{"dataset": "numbers of one to four digits printed on busy colour backdrops", "train_examples": 147500, "horizontal_flip": false, "targets": ["length"], "arch": "convnext", "hidden_act": "gelu", "patch_size": [2, 2], "depths": [2, 4, 4], "optimizer": "adamw", "beta1": 0.8, "beta2": 0.95, "max_steps": 40000, "epochs": 34.7, "lr_schedule": "cosine", "final_lr_fraction": 0}
Rows from block 7 of a small image classifier, named by matrix and row number. Rows with one number within an expert belong to one neuron, the router's apart. Each number is 500 + 50 x the weight over its row's rms, rounded and kept within 0 to 999. All counts start at 0. Numbers have three digits each.
Before each expert's rows are labels from the 100 images, of 14976, where the router gives the expert most weight on average: "strongest on" is what is common among them. Only what is clearly more common there than usual is listed. The data: numbers of one to four digits printed on busy colour backdrops.
# router: slot weights (model.blocks.7.mlp.router.weight, 32x256), inputs 128-191
# up: expert up (model.blocks.7.mlp.up, 16x256x256), inputs 128-191
# down: expert down (model.blocks.7.mlp.down, 16x256x256, transposed), outputs 128-191

# expert 8
strongest on: length: two
router.16:540502466505545550526518559616466510481504584523423478535540601404445489474543464504448532461563483578542489539491444529480536540526442547484596450564446457516546465553619510465465515491613528
router.17:485561467410511528580474633519501513574501556504428545491395496438435483440423435510517488474586469526547490561446471457418523540456440474500510510550508429464559373534552450531508387518533528
up.0:531454514481522519531443506548573536484481461535493473384473506491496457551433452497389508492503571579467508542562443416478545497454508456464518482536523542469462512553448524417533464506473618
down.0:441420464518487532504469520534484536506433478552491457447533480456546476541540508538521470489531556437462554417634555436410555475535561510444542457465482400582570407547571458515477509500558526
up.1:431568541526591516592464453529522504556455420442424490422477455518441501573448450403567379534546523554449495488558527453475496547491513514530501410483526404483520509468492525586549490440510537
down.1:480468475573522487465469497557426481532534407499539449569467469425559557452527483467546497535523528530584534473588551502462496482446579552407472436436483466522509411532570440532459426414585473
up.2:485454537441543538519598580440467490505491505619585532437523526459476498518524533481442488543494408589515435536490539521532499487586548463560438446547499514517466452541589498522466497505491549
down.2:540534494477495413544515434437534458515476539454530572534442511475454505439468501496494462482502538514462389541529391476463516496558432607588499532521564573428447483409508542528579538481423459
up.3:431441585497519511527528515430447525465399524570550495463541547482456547506576536478529503553531395556540448558498564485506455537564515532545468451513489524538478483547611489506527529510497533
down.3:524506477494498477505527402473553520441487516455552469511492464467464498467495559511520465468492456510455532515561415473433501498592462577527465514534544572446444485397497528564566536518446465
up.4:440510561461483582520419517499560534489395461539479444375464444463515502581472432450518471491553531594489596511551536451508443460497548494503515377473447493506526528493509547548567448440486519
down.4:431477461521501464460437464565439532546533416486538457535536501450511505513458495572509482545511511534442541482622497480402462475491567526415477459455489497559501402518603467536477467432565459
up.5:462447504448448501518550440451438488556516591566527525436514541458463462516517550544486502482494376525455466534519513500517572509533389606497482484547435504523526462494574397498517498489509524
down.5:553406531527461556521541510470545512440494568557491443425534532468492504482476601533503504481504566438465508447524466544486569487617522502499509494465557534478517464515483511561522568544481551
up.6:474431563466517535510553562401466502490480517572566550447526548450469523489536539496457473559513422568525428554476546511514472532580533469579428434525503526515471475554599480512489511505499532
down.6:535534475465514438519508432453561460466478542448537537537476481483437482459452509494503460476485504520458442549547404482459504525564423602578478537509554581411462492394493546541567539504438444
up.7:468506539485518566545423526473554558516423425530450455401468463500500509581450441458471474467538590586448591487558487461502488459493534493493524369507456508460526537471509553526588470464481511
down.7:427485451515497453442434469550445514567521410480520485537543510464532498520488493554509497524512507517455553474608524464407472476460569539421499448438470465554544412521610464506491477435566452
up.8:452442587480488509528527528404478522484437517565558515454522576483488542497552536474531497555523396582555469556428580478502455511546554500592443462480535487585502470510568472476489498479487485
down.8:496513473501500501535529379505504562442479466449536456507517438423488464460469589484534451460499474497427531478550424480433495502576481544498485500521537583505437507413500527581554512519489459
up.9:443423569502474524544513522428470532480416539569534502482551574465475550508576531501518487548520389580516458565469584475502457538547514547570484446516517510548505492539609463493512526506508544
down.9:529501483462504488527540404488536537436496509446524457509509457458459461444471548523520464456490470520466549505579444464429481496585461560525474521529534560466417483426516526562547508543464456

# expert 0
strongest on: length: two; red ink
router.0:560330498512510489500457412488509550552553489483470426555533551597435515442539495527522436565427589521496494470455493470534586534482568502583507438475509426509535490650521465467473526525488502
router.1:425503472558478546504454454486469491534550515491476457488501542469566469498505497401531471541417499468488523526484553456412454512489509539532497512515476459496520487453463531437517474403532444
up.0:501542496514486515539504438547584436430427546469564542505501553498500523466507587479405425446532519439609483507564524467428458553515584539558444440529497494484509411451457503501471492515570447
down.0:538529467590489546496567572539469486474513470594494565459493417520528579538614515366559554466555536498542483544429519526506481598586556531441465535539544521492557464527454530514537486486428551
up.1:518447481573511560540462517487453555542519492515459457527468519340469494480507420472495532482551449599485524467479425537495557570442534450450537489563463530448588505544577424491424511505614441
down.1:403471507420464471458466577480558452521589535476496533516518517553492452537551568521440525366569473483452503526505484473408573494487564555584455523532448375530501593597472550469503476506541503
up.2:474550502569549523584444460503502406425527543517405595543499435374514439476413466600406502489453457515483535496462505490539553471504563465457485422549444477444517549438565533458592492509574462
down.2:506468542497476522490578474466555477476431604507416533409513590510506406560498591544505514534501504449496529495497555526537546493554475450527536471561520541490458513444514529535504545584472607
up.3:498515489549535527601427451516520380422514544498458600530469473350486441463396489517394507474475498532516549512477527507515541466515598491520453438538467472448513480440523556442579493507552437
down.3:546462533553485538499567544480562471420416554535446537423531562521544471553578578468492528470498511456502515520471536551533546558586475450497539512532528544508534528505462518521520510559460614
up.4:452496506517491447461619544470465541551481396502532447508639540581539512516648427438589482560498427492395547553454493511491417527502427458526531472444494502502506497479533502497520401426462519
down.4:494515428505539518469477465528417500492511387488569519539497384435499601446542453476487484508554447536499454485521470529485445490464535524445487472502455505500483450492496504444489469389526458
up.5:488497488523505526477630525462437485517483472506472465479607466605554497475623458513562507578471446452463539543487468498474382515476438549557575502456530418602519456534475483436459435416525512
down.5:489511506461555521475475462540408533501508403461553508551523413454469585469502470465509536507491477546514477487532454516456404481429532552454537499453464525492474449455519465434459445397539452
up.6:600539477499492468482469574524460569519472516539487512529499510358476498534530518494476477480630487530495488534568371472512481561473479479499578464515415476491554522535573439437445506579628426
down.6:448496475441537454481475506445585454534581538513476542563524503596485458533553488466460517414537580551530488526460522459451585539450471468621455526505415431454503591498511563483529533538529443
up.7:455500516475519476464639538469462562544476434513483452525651563561505521521635448458565492533526430484365533580437499518514465538492411449501519465472471519446478537462530542529509434429458533
down.7:483500441490532530478462462543421503506518379491569535550487398450512584463540436472476478518557445530515439512529502523472452498472540527420486489517449466521501453508496499444486485385534452
up.8:489516470534530517605412441517517414456509549478497572526439485338479459493403526510410531455493504530540538514455540499511539469530610486517437448550460476449494460437516537457589481502534442
down.8:538456515565487546511556500485565504426438568562489537411525536533560512575597585446497514454506506446515501497473530531527551556592487445511499520520520532523552536488452508496498519536466625
up.9:541465579477459472389499439463556462470540515492567566492482478554446488497462524497457464498442598519532440487447510455545569407504476506537541509454561493569412539552432522586536538508408577
down.9:464536492522471553515459414450530514430524559446564459491530523479426425464475454538473481550455488562519569457509452407499446436585471515518485388471581581478376502404552473571414423538511496

# expert 10
strongest on: length: two
router.20:533368524564468435492492495442487522452569488514517440445447465507329533483514436523547543514538471541537502507434533449447651441455544465529476557483567572546454556663452480492503554491417575
router.21:464458480526519437544456493478424557504476509533498524599465437426446484474488453474496564499476536431515525417517454571471468356538525576437570529482502528433572542447615548441461568543525516
up.0:523446502478522512390509482535506484533495451496487424577445462516354495533540571545528409559598560478421486449540470523493597521445549499493493506515523617567477499627541625543500578494514606
down.0:555558502511435444510493380421553451456525531473587539539482536507471580420432455474491535551470550485521509440485465467540498445574449492537509517531563505454416610342528541533548466504463504
up.1:478516511529428456498518508505583436376485500560501425548538507460501537540494555382527597514469468509528417459507550524580465506487523566549483513461519414543483503511484428472460484503516516
down.1:527576455496526462519583576429574549534556487486467503545536516439474440532513450506475451493532477546549500526465526463492533528488423448601465470514486478415407597449540597472498515606463453
up.2:468455481525490516424522501567446468504489477513476455545462511521384461558543574495546487533584496464407494473521514506500678534479515470429458518452501619472485558587535537505458521461505592
down.2:537564479530427433506471417416593436492495555481565516511484561527453534450481456516493528535462527476505511431483465474525517464563406492592472521540537511426423631381537558492543529538461528
up.3:485503525527434454495526502496572439371475513567507427543543515459496537545506564379522599507480472508548421467517537510584464498487515564554488507435529425556495490526488441473465497505526531
down.3:523576447483531471526586585435567543519549480485470498541540518435493443527513452511474456498535478537549495522465530464488526532502424446597474467513485474418416593453529598456496523603463455
up.4:535499506560515507513420500490634497569512429478495445469436474580425525453480440610562421475515585576529440495492477425495466537521579494632445531505517572597395361574454559547569471470462571
down.4:519542506498446510476415408478471494442519502481608499528453475537488563423438466488483559542507537499533539522462465543536448494500473499460556548495612548572485544494495485553525398415407489
up.5:453489515518480435455525512554497428363459515569500456554567529486512507503544559392502585517506504518526457505494562554552448495559492549549464485422522467606535436501544473463491471484509533
down.5:503558474487510485494576578464560515549579501491492440551564504456491418524474453499470470530515510552543524491463519457483537533469439444596447484478488462431425590453538590487488545587495438
up.6:507615511566510513477428523521561561553563491525504517502482530474543576462459476494588515516498470465618550466446478572440379459481528540507495559561524533577510511516503529478525532511419407
down.6:497543461508439487467454470484433518474577448485557480635496465493490556453464378484497508506514494578558504475503460467494481496455498559465504463496527466526432485479526527464539463440498366
up.7:667556458529524440477455499552564593567493476464449493556502474549418585466483507510511511524580581457464493484514491499489513503440487481560516475495508541609482449582469623487554497562448515
down.7:576547530519461536484469391481425542509553462475605519546480489433483575438461435428461513562470496550514515493498470442530432419516504555477577494506553537519434448395553484486531481467474425
up.8:548444412542574510518506497488526516643502496398461464560407440557408482506484432506485454479599514415468465469533506561453477511435594458539508457563449604502542389533561580529577476507564584
down.8:574499581640476524521533487508519475480529511494634562524483484494490601389493455405495531522511522502539500485465501519605521446537458467504578484482565544470479561465417471555494409508489485
up.9:455486520515483444471513524535503437366436504571500446559558529487507502502530560384520585519506495519523447493511562547562440502540503542541447497437500459591518457511534473452486472493518543
down.9:506567462488517473511580567468550518548574485498502459557560493444489423512490438494471462520522515549543526502459523464487539530477431437589444470490481463425417582444533583490490533585481430

# expert 15
strongest on: length: three
router.30:525512559433509525531547517498586475540580531436455378466545562545587566398567514438514551482475483517585451472442518583509491516500563462495474466433509458472522543390457477491462495470417464
router.31:464531545434538511584530446492552455480512514469430357457526602545590576383595531470481502500504491403580452480459548526508503490469560516499462549428539484477482565439424529459524475481492469
up.0:623568561452444467431506591598475457535535512524564482537566575539538481500471549520546438539468517599516452411463417502606459524503548451513516530480495520434598550467504515603495595438530523
down.0:546508479424556599512494481532417482547586432475487463534505511498521448513513429440509491473535517544561473534452503482537520581416576430479576516508502435471520435539497467508530505499498436
up.1:595494574484429552364563492639475473502522573522520460513583553500540440497538539582535415514459550527488425491549442506586471458498521414513544473473539483459552540461524506607509523418553552
down.1:521500516470577557531487505524414501564568396462571518503495495457523505497487437452498485506569565571512466558439537451505483530449577478413569519536510456538483403518470483489512463453479435
up.2:618575546447444508428540558619484442544534522527550476540538558518519460497478509539525463572477527582515454441455407489608490507503540424524531498487516544449550539459515532595477559432503531
down.2:559500512421538560494479505510414465543597416473501455527504549512550469516511425421500514475526513545547441556449529497525532611419593450467595532491517450500534413542498453487510517485502446
up.3:519518542482358525409528474606518533575534498529502479520493552467571485499481524600552448538453554513506475522525508505578482492431434471543507431527447443359542498446462499588533504395551609
down.3:554539516485514530483525478482461514582530426443537491571558491482420495512500422507493496517525507615479468561467549471459469473437564542456542552460537498507455417520519473528489498423457403
up.4:450435551484443606389603442539509441548523528582477451524538534507532412467571521554523398518487516501481411537427457536507518470503488459479516405500480546445523512432601508612460527332548523
down.4:512508519451539533539468543565458517511516393500511501537433498443496558548529423517496552401521469560513461541539552470484473520446589547431559479498499408564533428543500434429493501424519446
up.5:448484433451567480637514451369483517535354572487510489526483454542480552497518541356463551507567517461533549498464542528419507450553516645408462478506510512515550549499460483362495522486526485
down.5:545448523505462498522546506533565502444459591516516391425533546498551448539540600478490503482453502412541529395506495584517535474528509511520467506519469479475505581513465498552508472537527580
up.6:586543555453450520389527570623482432535537542513525480530529550528497452485473504529491435539490541577519443454457425485616503522517507429530549498458505550451525545477528525635447549429537520
down.6:560510500430511566486475533528391437523581403478503451518492566522584462525484437459481515460500485510530453570458561491529527592412602446441542532476508434533554446540487439520518512483521451
up.7:519489522466428570381543500597473437521536562545520459491534556516504424473522541563510403553473542534521416477456490509612489514534528417509510472479481549455535516462546511648469532392529546
down.7:547511513442494574495479537525386475542566404484517466544502528500557490503467431485504518474507475534516458568447561501490515575438611423422572565468509432572547414549485419512540521496509444
up.8:551580452513573479649512527422534522477416516419436500606493457539559613481544454473417531452616564429553538576524490457513478447507510564480584413473487464470492523457451475389561458563553457
down.8:502478554526471538539558607558531499432477580550487462459546415520524492466509523517465515572522566497522574440483474540553535520589416476527425507512533530453483589552471474494547419562450547
up.9:534557564462441494419468508656469499536526507518562499490552574502541450481517588585511433515496557601546436459562489498567438525484514465487533485483490468414583504456522486607497621433535594
down.9:532518535458554581554538464553449460542549450466458459557542494465499462526490414481503457486554492550506501551455568451506478528426575465445576546484523473494505420576497477534471502490480433